Weights of a small image inpainting model: 40-pixel images, widths [64, 128, 256].
Rows from block 3, named by matrix and row number. Rows with one number belong to one channel. Each number is 128 + 24 x the weight over its row's rms, rounded and kept within 0 to 255. All counts start at 0. Numbers have three digits each. After the name is the row's rms in percent of the matrix's.
# convs0: first 3x3 conv (model.enc.1.1.convs.0.weight, 128x128x3x3), inputs 96-103, a 3x3 kernel for each
# convs1: second 3x3 conv (model.enc.1.1.convs.1.weight, 128x128x3x3, transposed), outputs 96-103, a 3x3 kernel for each
convs0.63 108:120155149137150124112180154110134122137082134104122126126169128155171114148152151142134089113153156107083152121095080094117089105113135143116193151127135147118142126131163166141176143111146145150131087139169133115128
convs1.63 105:152147116108109146115114126125141141139140127137124121081118143112107142129116133093131157064101154154111158140109099131143124118146108149154128094129119107172100110138128123090149080131146119135103115132150115098120
convs0.64 099:131117170131096094127126142128147108149162130121115159150115178145151090145136122175121150120138101155114093142159114098136149122136107143144138140105146127158118125130133139165146158153102107118097083159141103124138
convs1.64 090:100125115170138114139132141097116108128132106120132121147101138169112135145151121151100151134132157149164133144111131115155137110157099187116096133137088120120089113106121121106106110124134142117177112137132168109147
convs0.65 104:134110129136077100114162116135154145121147130119146116124090123107131126170151111132130156141124094171124101138128132096126140114138108138118110116120098105126133116083100087086109136123134104106140120127144114102150
convs1.65 114:129133161119147144111161096126108115135135123110154118115113087113116097111132179139115107151146111117134156145117160116119119159086119131173192119159137122095125148134118144155149124131112124169161115120135100139099
convs0.66 092:134080097106099094119167137133115167102133125113112106150185120128142162140153145110140112080131116068135114137143092109096135155174134094118129147105145102115130110096070148108127144174140151154067107079134149101133
convs1.66 098:159124145155171124126116110112140144117147123118138162119125139116117141098115132116166153120155163136101143087119138125120113136129125128089146140127085096128158136125114159143113097124120132147124142134126140102116
convs0.67 104:135140148109124109119124150131140122088138102116117132123136109134101105095134114098225111104138181156145145134146166138166122146112100103141140126106126116112124129096155169061069140073121114105145123141179151105101
convs1.67 102:132140116150165168150120124103089118145142132124124119141155124095151100135108120118091106105116141100109161126138120112107120120142117125097075064098082098070132110133113134097086134119109107127091122164112123115125
convs0.68 105:147147123096142129126149158112099108115116122144143094188113132153124120114128127096134101086131113123140164076135114102118136128149150131142104076148143109131143136106134102112188136131116130097154166132074100107131
convs1.68 099:068123087127128133164111109140105183150152169172165179120118131107126119155140140121128128115124136117122126079093153088145144104141172108095113110117139130113141174140164097123172092193162111130129120120131094141130
convs0.69 114:126127189152149152119173101140110107136124133119131118129083116128101100125100160125116151096157109115119162114144157116129145140125219118135124105117108115137103130129104118138113162148099120054096112130141123193100
convs1.69 101:106091130115076125115145110127098094111137129109120151078122140129173138143164131091135175133146132105112122115104169132117160136147126122115083146097171113165119155162141157146115091173143140118146123140111132143148
convs0.70 099:124131126117118144155103141111142173106110127138115156134135107111121156135132100108189119091118121114112149135108114128128124086109145160118133112115131144134093136116106123144085156139142131112132163118181067095101
convs1.70 106:101138124113146120111149089132148126083151118114131123155129136121130137149139146087150136110125165123114181125148129128116118131132118122162111187114137162122099122131132131116130144139140120150144105124093091161115
convs0.71 090:128118097177109126135124120103128162105106145116107135102094130138147121152114134111106111086113105120129151121148108201174143165163175179130166160116154160159129121141139105118137093128154105110144150157090101088102
convs1.71 091:155126161111089107106080094161156130148144124098127138139157124125142150109142157144163127130145109124125136168160147144094102172141142122099128066130092083113108091126104123091112089099057149106120130087113115105103
convs0.72 097:130130149149139156105126135133169115161115114147090100126075149121116094145111108106121115111126090109138192109116134115136128138121121108126097088135135130111122115135099091146115104086152137099098117108082144087168
convs1.72 103:140115104147091108137115126119096100132148131174098115121112114123112114124106113137151138164174142137119167106125108108102127105120133122185188112139182092118150110128155156125142124155151130140098177111119102171127
convs0.73 102:127107122130122139108138112147144128134149094067112120126091072107079135129133170115091129143101144146123106110120112139138140128129154117127076128161128101120105131111130150129123153140095142111121101108153108129110
convs1.73 104:147170158181107110208136143176143168156121153141119141084102145131126117150160115155141105163120094125163172130111133112125137119144132122164117114094149153073114150113122145135095129175120120126137087128080095147109
convs0.74 110:144110078110140163138122152100147097089121159134133122109119135132074104125105132161113170135131052090141163157136134138140097142161142160097087183143154074143147159124158096120133104140107121147189136109066147160182
convs1.74 111:114153150138089100139151124134115144138136143181138117139101142150156102133153128129137156122092100096102088110109117140070107134130101093113198120117128169176102145146131146155166157127096112123129100095063150155100
convs0.75 101:153096125112088133161097144121114121152086112122098124103108147106085132126117086155169123162121126124117125131114112154097089152117119134123096145115155151137144114099105137108159130099125133107088158119156116108110
convs1.75 098:135106081128149121141113098138145121128178132151129103150112102141129120131111156159074122126130109139140142147137101143111081160138107116099110086085086121110102119159137141129128132163123143149133159144077132131108
convs0.76 101:143112112155125128130112108088118120089113104159117119099118141111087105166155145153113110107134166108125115121141115132160150130123121148097093123147130077110111103119111145121145094123129117145112123104100168142144
convs1.76 106:121110115161111105132153135150110132141147162101142139150095086118113139145160142143120130117117096165139102126126137155126107152114132092122115135112123178163151096103137099142106139138093126147097159105068142120129
convs0.77 098:117097115125116114112082125125132140128134129099113140093143091135157117134145161061100105144138119107101107130115115097127118141152173099116132118144160138130129195188182166124219107108095169113123097116110161156114
convs1.77 098:164131124136100151110126131104137144101098170116130146160156155101125118078061138172138177156102114111092134136123130144150094108090115142137086136121130129140141138130124113118123092122122147138113131140134061124104
convs0.78 094:119144094111079121136097138136134110147128111095124111105155159082135158112093160091113126115123122159153113163147146121145147134130130136125132119155105147168098132094116121116132121124153157115121095107114123136156
convs1.78 094:151132122191141088127165177141170108130152133180110119098108090132122096090142134114135110130087145096151095145127095136123126136118126112111119102098167121135155116098129098138112080111139114129182172085139161112084
convs0.79 097:146122120115141169128130130098154128090119158172147115126113088131187166113100121100087116124135146139137111118130139119137180143119132099114145147096126078126095194131083109124141108107130142148119104105197126140144
convs1.79 094:129141110138146123115125125123153153097103135124149120146156093104128091144114086103131121172137155113104118144113122132145167121171133145104146128149115112126130128115149115110085143129067163117125054125143131141124
convs0.80 103:088131097121158142118097114142145133095145144132137110085139163114128134077144135123177125127172127122156148126124140122159162139130100087139147136150138116135054067110124093125197128134135111121137115148161177162144
convs1.80 107:174135120089126136092120119109098154112105126153166134120119110086094139092143162147148140122107168099111107132091136124144130126113143195123089111110121139110131135130139090117159126152149151113125108149154094099150
convs0.81 100:139107131180095111197118156134100141114172145123144143074091105100067133127108143131154113126126125133139128111130114148117151103102122135103162121126154116115111142061137140102111142121105198105113176168089119123093
convs1.81 098:128176126154139154155176168130128090064118120096124157143116096135183197166177208139152137123118144107117135126174125112125115163110098137136057083122117162158148141129143137137107173176137164108082195154113144128113
convs0.82 101:076139127099127107120161101097107119113129096119131104136149095141121087147158123143114115156123123130119150124098162095129127090161099146128123098133157095115135157110143114137115129152137120048168097122148088170140
convs1.82 097:109096140113133127144100142123158117157111157138123142144151156149150155173173123121141190129142157121117119082123146097112172104108138091119099101101111109116157129136112158158121157139092098100133119170153103144131
convs0.83 101:130140105122127123103174097152161127114146093148173070130122135124167130125136117115100117136114094148117118094108111122116111125148107095102132116080108083097114123105132099108132099110105103102115119126096150140124
convs1.83 093:149138161102092100110080077164130127134128137144107085146132137155153143112128118148136089099106117145128041128145139104147121106118123138207207153175168121242228122133150130124168133110144154133139154128143124127151
convs0.84 104:083122092121133143116127114151154125123113096113129152116132138104138120147100099124106185154134115106104092144140117158163128088130133111107110103117140148157137144088106091132106110142150145112100113122150130163079
convs1.84 105:160137135119108132097154127145135184137128142162129116081108158166139146149119112166154133162104125095111129123138149075126153144135090096160129122119130085095110124119151136151142158174136195104132079095128142135095
convs0.85 106:134084146132127118140175101101110114110113122096136094121129103112137157135115105144127100169114119117132089141139116114083132126143106142141138136111147168158168126124151107172108127130122115135127103135153114141134
convs1.85 098:113092139120099128113121143105143123134135115121118145136143115134120147145088102084149134151116123159118158173097145117152119129119144126141140134160149140144128131142113177111119138155154088121132115137124100123153
convs0.86 095:204122098152119101099082132139128132135127126124105153131108082116120128149114133125100132126121202126112154136164161105142160139181127096135111118141121115144141161122128148130133163077165098102164155159070128111090
convs1.86 102:119131111116138119128105092116089160098141123130126106149144141160121161103132140113183116107119154153122170158110123154111125122144156116071125134138087159127135094152107144086135149121124146099117129099128116139081
convs0.87 109:185140098118144166128183127146145156119117118136098094113144098128114133150116123119113105169112114133186122138124112114145133147113105128110143124153112130098106169173160075108115142132140100124148183176126064093124
convs1.87 104:106087112119105102193140108110151123122093121190161149076082086132127071164146143100094174117111124134109091146110152142100089112119131153177149152142157188181155102115131099114108200128093134103144157088124162152175
convs0.88 089:082153134139105113138103101140121119165120097200115092126135149119128135095094091096107099110120120116112090120120141112139117145155135135109110123145150101102133147124131125149130127108135154104105129095105126131088
convs1.88 086:107127162130153126155126148141146163139138128148085153139164175108134132071117126101099097128109126146142143079087123107109159161162147064115118115130113137137114099109106116114122116158135142098101118102123177141108
convs0.89 103:129101110127138106115096100157139152085142167141137107127118112106128069128115084099130199111123115106158114137151157139167167137121112087143145151127105122130119140101135147113143122124108139137118092079185129112099
convs1.89 107:153118173142141093127139090106165135158163149144132098114120115169159129171127152098118170077150098116113141140081136106140096127099139122110156154159141144161128107163103141167158125161129125134127104149118123089075
convs0.90 093:143129115153104153160043123111089092146104068133127110103143067166123069128135093119105093128168102154132131142133093120145145122129131134144148117140152082110137133127119116148154093116129147121110088135161115119158
convs1.90 094:164179126162192114102104097144154135142145110161141108120124092100137092116128130149074128105149132134140124153162114123161118119156138107126146113162137104142118133159144078085150148091142133141131118121131126172109
convs0.91 102:147134104149058136147153118143129122180138145107127145154139099126150118090105119107121146120106057127156099092142134124115130159168115127128126129137101170106137157096121115143140144123118160106110134104114096158131
convs1.91 102:141107112109108124075133116143115111121133131113137148123119142146114136142142138082081098143126148124135099120107110128126135137089128144124131145143141112148146117124111129117132156171112105098147089107140119149075
convs0.92 096:110144103139122133173107113130177134136121144147126131123141090107190108142143150108131103120122199101154166131146144133151126141118142096150141156144127114129114132141188144151125130114146122130104110140194143099150
convs1.92 104:111130090144109102143048162087105120106143101135117150116092108113091122131094143144163127123141142099115181124118131100141170119122127136124145147121113125115163118147112140145146122121127144127113077121137126098140
convs0.93 098:157147162126109161147117109122162145136139134108139144123127104134164165183160134159118171085149120128120115163145089147153128160153136161136105096143155155146116097105108096130146130131112130164053090117133076116165
convs1.93 101:122118127124119129111091110112140102120134115144108130155118124117082151135150131146141141121076175129086095126137139148071124120105129105147086089111099136103120135156115099092150118131150073118157124104171184111154
convs0.94 096:130132107101138134108104125091141147118131149147113094104116097120107128130129113103155146104144102126103120125165135150139098088148112107142128120138130137104091162136148142154156136153124111128115127138102098118102
convs1.94 096:143158131137123139109157144132139099104088123141129120161127132165125123152082130135124153145117139158101151131124143155138144087124134135164124077142148133128129143107095118127106099114104113092176135131120135106123
convs0.95 099:086113120121139125124139125097099120101144114122114111155152117148146120112098114140137117125116136142156116154128141148126163126121154113147140148130135087091074129083096142115101156114141128166123144122134104114122
convs1.95 103:145111148091121138111123121142130120119089153139137155142136078093113142137140122193155128114133112123113088111151113116134140120147133170164149092123128093093155125141088150137115096159166147140116137109110088129124
convs0.96 104:104136103094107114131121139115139110119153104142122092162085131112113152115125069102108127128135077103179105119145151141138130146127137123114112104166150107134144143129121161107139146129138178165088111119114136158121
convs1.96 104:133132134126145119117152139183127094200154163166108110123156129134139119126124151137127147080164131107135147096153116076137131103128141095114143121108114156132131100170085105158128185126161100097159072099109112154124
convs0.97 098:106104110122097115139117105086114115114118135127125149138129145113151154147150176137119130128076152067137163124125121127127152134103116093137108157124096140112131147095118132146115157160117116171163110196151137193153
convs1.97 095:111169100145161106248210148084166142123138122127151117110138140170128120175187156115079127126115140125099129115126112116119138112106105118128150146132145146161112145145140164121150120127159120096122105098145097107140
convs0.98 105:134142120156116081110165131102131133091158157141098155113122151120124179172139104130090128131123106086130146122130140156152154117125139111136126132140140073116108131092150125106155141134108138160160120112160124109151
convs1.98 099:094121172114110110076132113120149093139106144135070125136149167088129135102115115119130160158141123159148173121147112103147115118143117112145102125118137109136153133125137096164147085138160079176121099125079132148120
convs0.99 098:150131079090090126133105111166063089163164122115130137155175140171133184136143151126124098117120118100119127116152152134150134133151079111123074160124116132152152133073126125127126119146135128100082130131089142124106
convs1.99 094:123139084131128136125102135141119151125182133133145149102089117075106072058058088112142154150169158144192113122111070116101121122148150119122132127092120127108106096140117117157125174089126116143125127119157129135175
convs0.100 104:121102129130147126136170145140115126100155129118129115129132096155107129134143158140115110154146115147110115111162153166099112187145144128097083148127138140118117120078129116121161119142085112184112106127111151118174
convs1.100 104:115093132141101113116125149152112100137127131101127159087090076121135092141126171127130107162128104149118109131122161142169121138142174146124147160140109131104094130095105111186152164172129132146122134139173093137149
convs0.101 101:132136084147105075144113117092104128115149151128141102103136104133129130175150134140162102132116121146100152151124136143161128130127101174156138144114111102133138117137140153127151100134109111119062138085136112128110
convs1.101 102:148118116166123081174115143148144117162165141157140114126129112100132132147145096138125130134149116153155146142120138125133127129167139124142149167117114122119137137161148128132118110128141141084182116119142181130136
convs0.102 104:137106124126102101128131097106152120160154091152132094102120136115122122155158117118151113135145086121124149138143170121140099143147079102127113116122131125110146093115151105138122143125132155153117152112127121120130
convs1.102 103:140142095121117140146098109150114104136111143164142154101061107090078147099077126136134122122107102100110120146150109149110089097112118135144081137139149149117140148162121152124129123133094168132129122120120176102131
convs0.103 098:130117147143159133118116129108133136143106138092137136107102131113113131139123130103099157135119125088117158097103100113135141106133125103108133117159132089112100098084125109078124125067104114125134099120110087126181
convs1.103 099:120131110125116130114160119105138118125146111123118158108129073135103137086175165134139112147150123086096150115129110161121135092159145124111108128134119121143147165141164130176164140171148096178107135117101105152148
convs0.104 112:147182135084103127160131125165122094151141140127122101092095110185132116110138118140132129129122124152108110134143164134136143140141101121133132142151114117098117096108103124145101159172176133181145100112138123108110
convs1.104 105:101135138131109126158118114137141145134099125116103117098108108089115087169147139136162160112133114116113101166156168115173141083066108111143144113121105149136096118128149129107098098123100143144125176134141130145143